{
  "crop_scale_min": 1,
  "norm": "rmsnorm",
  "norm_position": "pre",
  "inner_norm": false,
  "pooling": "attention",
  "mixing": "mixup",
  "muon_scale": "original",
  "max_steps": 13600,
  "lr_schedule": "linear",
  "weight_decay": 0.009,
  "adamw_weight_decay_other_params": 0.05
}
Rows from block 7 of a small image classifier, named by matrix and row number. Rows with one number belong to one neuron. Each number is 128 + 32 x the weight over its row's rms, rounded and kept within 0 to 255. All counts start at 0.
Before each neuron's rows are labels from the 100 images, of 14848, where the neuron reaches its highest value: "responds to" is what is common among them; "patch colour" is the nearest of a few named colours to the mean colour under the peak. Only what is clearly more common there than usual is listed. The data: single printed letters, digits and signs in grey, bent and noisy.
# fc1: MLP up (model.blocks.7.mlp.fc1.weight, 1152x384), inputs 288-383
# fc2: MLP down (model.blocks.7.mlp.fc2.weight, 384x1152, transposed), outputs 288-383

responds to: dark on light; bold
patch colour: white
fc1.669 [ 61  89  81 114  85 155 126 158 152 137 128 126 126  76 178 111 134 139  92 124 113 154 132 137 153 112  41 110 121 145 149 107 127 176  68 112 107 151 144 101 114 130 168 196 146 130 125 102 210 159 124 109 147 165 137 166 171  99 176 163 131 148 124  85 159 128 133 165 156 136  93 140 152 146 128 125 108 150 179 128 158  85 174 117 124 182 162  37 181 117  97 156 112 118 156 123]
fc2.669 [148 136 147  92 133 115 103 104 168  89 134 146 129 176  59  74  80 105 183 163  62 176 144 105 111 140 123 167 182  51 115  79 142  91 146  75 185  89 113 140 143 186 139 132  67 141 147 140 135 103  99 143 136 142 147  91 151 176 121 148 150 105 100 119  42 103 129 195  88 117 124 124 128 139  99 129 132  92 114 153 135 101 201 122  98  75 160 160 123 123 128 158 156 143  78 159]

responds to: dark on light
patch colour: grey
fc1.406 [218 124 167 122 112  93 144 119 109  79 103 136 148 137 185  82 115 148 180  93  86  62 130 144 127  41 120 156 135 187 147 189 211 182 180 110 126 145 136  98 169 143 193  99 219 119  76 129 153 140 167 100 127  99  96 139 138 140 164 101 143 138  85  83  90  48 116 123 137 125 109 129 123  81 120 143 100  86 120 139 194  89 119 126  91 137  96 122  19 132 189 128 174  98 156  86]
fc2.406 [132  52 127 122 189 180  95  84 147 163 129 158  67 109 124 115 137 143 167 106 127  88 108 122 175  63 176 124  67 162 146 163 116 163  67 113 145 158  89 131  90 130  98 145 149  78 146  98  96 115 130 148 117 137 174 147 109  98  99 126 136 170 153 132 153 104 130 115 119 103  84  84 119 107  91 165 177  81 144 106 146 166 150 150 150  88 203 145 168  85 185  59 165 189 135 140]

responds to: digit
patch colour: grey
fc1.541 [128 103 160 118 146 147  96 138 108 131 131 153  96 112 138  60  53  59  96 143 156 208 120  78  99 127 107 140 129 144 116 156  95  89 123 126 147 107 159 108 124 171 151 174 114 162  78 126 105 153 129  86 124 119 143 151 131 127 166  72 154 156 127 183 127 151 143 109 196 136 153 158  53 143 153 135 132 113 112 172 195  90  84 178 172 141 114 116 110 138 105 109 175 159 127 136]
fc2.541 [112 143  98 141  83 122  97 156  78 160 121 110 123 129 180 130 154 139 177  98 118  71 123 138 107 153 124 179 153 144 110  65  83 157  82 121 103 181 146 132 145  98 122 125 105 130  98 158 160  93 109 169  94 169 175 125  86 136 126 126  94 120 165 113 161  97 136 129  83 126 104 156 132  63 162  98 113  94 181 143 106 152  91 113 103  85 158 115 132 121 136 102 136 115 136 198]

responds to: digit; serif; the character 7
patch colour: black
fc1.652 [169 161 117 126 126 158  99 127 113 146 105 162 115  63 126 175 106 107  96 165 139 147 157 109  80 102 129 152 118 103  99  75  69 100 208 152  80 111  98 148 109  52 125 113 150 156 179  55 118 167 115 121  86 153 125  71 134 160 146 116 113  77 108 140 145 159 156 104 153 127 144 181 124 156 135 114 135 123  84 108 146 193 137 137 110 101 121 127 186  86 195 160 200  69 132 155]
fc2.652 [ 93 136 134 121 167 129 181 154 155 107  94 122 150 126 158 127 162  59 103  87 114  89 166 147 118 149 137 109 138 103 138 101 102 109 120 109 136 144  77 117 157 185 114 134 193 132 143 136 145  92 183 132 121 121 161 158  89  95 121  81 146 136 147  80 153 136 127 129 106 141 141 111  86 174 152 151 118 139 204 188 130 142 149  76 123 109 144  93 137  71 156  99 140  84 169 116]

responds to: digit; serif; the character 2
patch colour: black
fc1.274 [ 89 139 157 133 106 123  78 100 141 132 164 163 153  90 186  83 122 130  92 101 182 146 124 141 122  90 172 120 116  73  84 122 147 138 151 118 108 103 157 183 138 132 156 149 131  81 132 114  96 172 149 124 128 115 153  77  93 212 112 106  98 101 166  98 120 123 151 131 147 159  53 151 112  92 120  69  82 161 125 127 152 176 110 111 165  93 122 139 219 181 151 120 168  95 120 114]
fc2.274 [147  94 149 145 145 153 131 128 134 116  95  95  99 115 169 135 169 157  95 104  97 159 118  89 108 142 150 133 123  81 124 153 165  92 157 186 112 160  89 145 114 126 127 131 132 174  96 120  80 106 143 161  86 124 151 123 116 115 113 139 130 188 122 199 147  79 134  76 116 145 148 170 141 157 126 153 124 154 144 121 134 109 182 120  80 118  91  75 165 106 118 164 145 123  65 118]

responds to: digit
patch colour: grey
fc1.173 [127 108 174 113 194  92 142 116  79 176 130  69 113 139 146  69 153 152 170 128 205  93 135 157  63  94 102 150 182 151 179 146 179  95 128 121  92  91 150 138 158 113  36 106  85 173 134 111 182 123 212  82  80 146 177 129 132 165 115 170 122 140 123 136 102 133 108 114 163 171  77 118  79 153  84 161 170 109 111 121 151 150 137 145 124  96 114 136 165 108 168  79 105 142  86 175]
fc2.173 [109 200 104 101 136 118 150 147 123  78 116 116  96 106  70 131 120 129 138 159 154 170 119 115 137 128 137 169 118 110 120 175 129 114 166 161 161 122 126 126 147 158  78 102 127  76 165 175  79  14  60 161 145  85 176 167  96  62 176 116 150 137  98  90 163 162  71 154 144 101  99 159 128  90 193 169 141 100  51 152  81 165 126 147 137 136  78 123 138 107 119 134 153 144 144 128]

responds to: digit
patch colour: grey
fc1.165 [ 61 126 121 112 137  59  90 158  62 129 116 125 124 202 159 123  85 159 155 131 176 141 170 100 107 101 116 134  98 115 126 109 115 141 146  80 101  77 118 116 184 168  99 129 156 118 143 125  75 111 140  94 182 186 106 109 115 176 154 117 145 150 103 164 145 114 133 172 100 179 103 112 132  86  87 104 150 142 207 131 113  79 144 149 161 118  99 179 135 131 149 168 121 100 144  91]
fc2.165 [167 123 189 150  88 143 114 168 112  81  79 164 185  95 117 144 176 123  64 147 117 116 112 153  97 113 129 117 153 105 153 109 100 162 140 134 124  86  91 138 107 189 147 204 161 131 163  54 114 165  69 173  76 147 157 178 121  96 145 179  88 111 118  87 143  73 112 146 104 141 124 165 151 112 106  80 128  62 123  96 150 131  55 170 112 138 111 120 118  49 132 110  78 115 103 109]

responds to: digit
patch colour: black
fc1.223 [141 151 121 115 115  96 162  56 164 138 159 211  59 146 157  84  71 148  80 188 147  97 145 201  98  74 147 123 102 144 135 116 206 130  97 158 105 101  98 225 115 122 189 140 146 121 143 110 102 145  53  55 172  96 122  95 105 141 155 121 137 138  96 111  88  95  94 141 195 125  72 120 113 160 165  56 136 137  75 198 189 116 105 157 143 144 100 188 132  98 160 132 139  85 105  99]
fc2.223 [127 131 155 121  94 122 131 180 150 125 129 123 185 130 141  82 122 109 122 130 175 154  99  72 175 181  93  60 163 103 130  93  85 164  97 190 142 155 165 110 180 171  82 213 119 159 149  81 182  87 126 136 166 178 139 161 140 160 115 110 121 129 201 145 165 101 119 123  79 164 124 126  98 127 154 147 115  86 158 126 142 156 151 122  64 128  97 132 161 150  83 127 145 113 154  94]

responds to: serif
patch colour: grey
fc1.151 [119 125 187 200 113 173 132  90 130 136 114 158 165 121 166  87 146 104 132 145 151 185 114 158 132 100 131 165 185 127  74  91 141 134 123 147 157 128 132 170 145  96 130 135 166 158 154 129 117 131 116 100 171 141  86 168 139 161 141 160  83 112 115 118 169 108 131 157  98 116 117 184 149 154 127 136  84 138 157  82 170 123  87 155 101 141 141 126 136 155 130 152 102  77  84 148]
fc2.151 [149 203 140  88 133 106 147 108 110 118 133 147 118 128 178 201  65  75 160 150 120 115 121 133 119 135  91 120 108  74 171  97 121 136 143 133 147 127 133  85 129 204 132 149 119 110 130  99 168 150 188 131 124 184 126 132  93 106 144  90  96 102 121 134 132 120 103 180 122 138 138 135  53  41 135 140 138 117  96 140 122 118 142 122 101 174  33 108 138 155 108 151 139 138  93  93]

responds to: dark on light; sans-serif
patch colour: white
fc1.706 [172 126 143 184 111 194  90 115 181  87  77 153 168 130 100 112 168  76 115 115 188 133 102 182 103 125 196 118  95  87  98 145 171 138  90 108 175 148 131 121 134 171  94 110  68 111 134 111 125 116 109 113 179  87 154 131 125 113 124 112 108 180  66 115 130 117  98 106 135  98 163  52 100 107 120 172  84 165 139 127 144 148 127 108  44 109 102  96  76 133 108 121 136  93 130  73]
fc2.706 [ 90 103 134  48 176 115 172 164  69 152 123 163 127 108 115 156  59  87 160  91 117 139 150 158 166  85 126 116 136 148  96  74 125 150 119 138  80 134 137  59 134 111 200 123 148  74 109 112 130 103 128 103 122  86 103 133  83  62  83 111  79 107 150  96 125  98 179 129 142 149 137 178 153 126 167 151 103 121 115  93 119 121 168  75 112 178 144  99 124  70 122 117  69 162 123  90]

responds to: dark on light; italic
patch colour: grey
fc1.109 [174  46 185  97 166 181 157  66 156  99 206 163  99 216 180  84 130 125 138 140  63 148 131 171 139 177 106 167 141 133 122  95  87 123  85 143 164  99 155  64  66 132 119  90 124 125 133 143 118  93 138 147  55 134 137 116 143 119 123 192 127 126 102  69 184  93 166 125 103 141 106 163 149 140 118 135  60 150  54 108  60 106  40 160 159 114 114 137 134  95  99 178  97 114  74 143]
fc2.109 [127 150 120  89 127  88 161 131 144  89  87 173 132 135 165 122 165 126 101 116 147 121 172 102 169  43 136 154 136 146 113 125 116 157 120  97  90 104 158 187 214  48 108 101 166 186  89 145 140 123  75 134 181 121 168 165 152 116 159 175 124 131 128  83 129 132  84 139 129 136 127 149 105 168 105 128 165  72  98 118 120 179 161  97 165 129  77 120 109 145 133 155 150 130 176 104]

responds to: dark on light
patch colour: white
fc1.235 [141 106  88  89 131 136 146  65 111  98 137 100 121 124 144 170 172 175 137 159 152 106  72 191 151 101 112 109 144  99 187 140 150 163 141 168  82 192 120 137  71 131 171 122  98 115 110 137 125 170 124 145 169 143 104 125  79 130 133 157 182 170 112  71 164 103 103 139 151  35 126 212 153 107 162 135 119 130  83 149 141  70  99 136 117  91 215 181 149 144 134 111  80 132  80 166]
fc2.235 [140 161 163 117 143 132  93 141 130 127 139  88  96  95 141 105 103 132 138 129 107 134 154 183 145  85 152 126  95 145 127 146 100 132 197 102 175 198 118 101 130  93  70 139 155 176 110 167 158 173  61 112  87 163 157 125 133 107 100 188 148  96 109  98 163 177 155 112 103 129 119 124 102 140 148  59 141  84 151 109 166 157 123 127 101 111 116 105 118 102 147 139 170 124 125 163]

responds to: dark on light; the character !
patch colour: white
fc1.156 [101  64 141  96 118 154  71  96 174 100 169  64 133 200 131 137 144 180  87 154 104 114  92 219  26 153 144 119 140 202 169 103 143 143 141 124 151  95  51 177 130 153 136 179  98 143 144  78 159  99 148 171 139 181 132 132  91  93 147 148 111  90 126 133 143 168  93 107 119 115 121 154 171  98 136 131 140 126 118 112 139 127  71 114 155  72 110 126  92  69  94  89 131  86 111 141]
fc2.156 [108 150 128 129 138 150 183 162  99 173 104 153 169 104 106 108 112 146 141 121 120 150 129 107 148  78  95 133 100 104 130  83 101 172 107  86 174 104  78 129 153 173 148  85 121  84 144  59 120  87 144 132 113 151 149 135 124 171 174  93 210 144 176 105 168 154 129 152 137 137 196 154 139 113 197 103  98 132  92 167 174 145 188  54 111 139 140 122 173 201 109 118 105 110 126 107]

responds to: dark on light
patch colour: white
fc1.167 [145 138 157 147 137 126  28 197 158 175 145 116 132 171 161 115 126 126 148 146 175  93  92  64 112 114 114 105 122 106 130 119 138 163 117 169  87  95 155 101 159 136 174 140  75 166 130  79 157 111 108 126  91 160 100 121 203 142 112 194  90 114  69 131  96 157 109 125 129  92 193 181  91 167  95 143  89 175 184 168 150 132  87  96  91 111 112 129 157 208 179 103 116 137  84 123]
fc2.167 [165  66  75 117 103  33 114  91  63  70 109 137 149 151 114 110 169 154 119 136 154 151 143 180 139 187 152 117 179 134 101 127 176  90 160 156 152 157 139 112 111 188  87 111 131 115 126  76 139  87 108 103 135 179 147 103  89  86 211 126 202 103 181 133  92  86 147 125 143 217  94 124 192 109  98 143 106 102 137  68 189 187 142 115 168 134 158  49 131 119 101 194 137 103 141 138]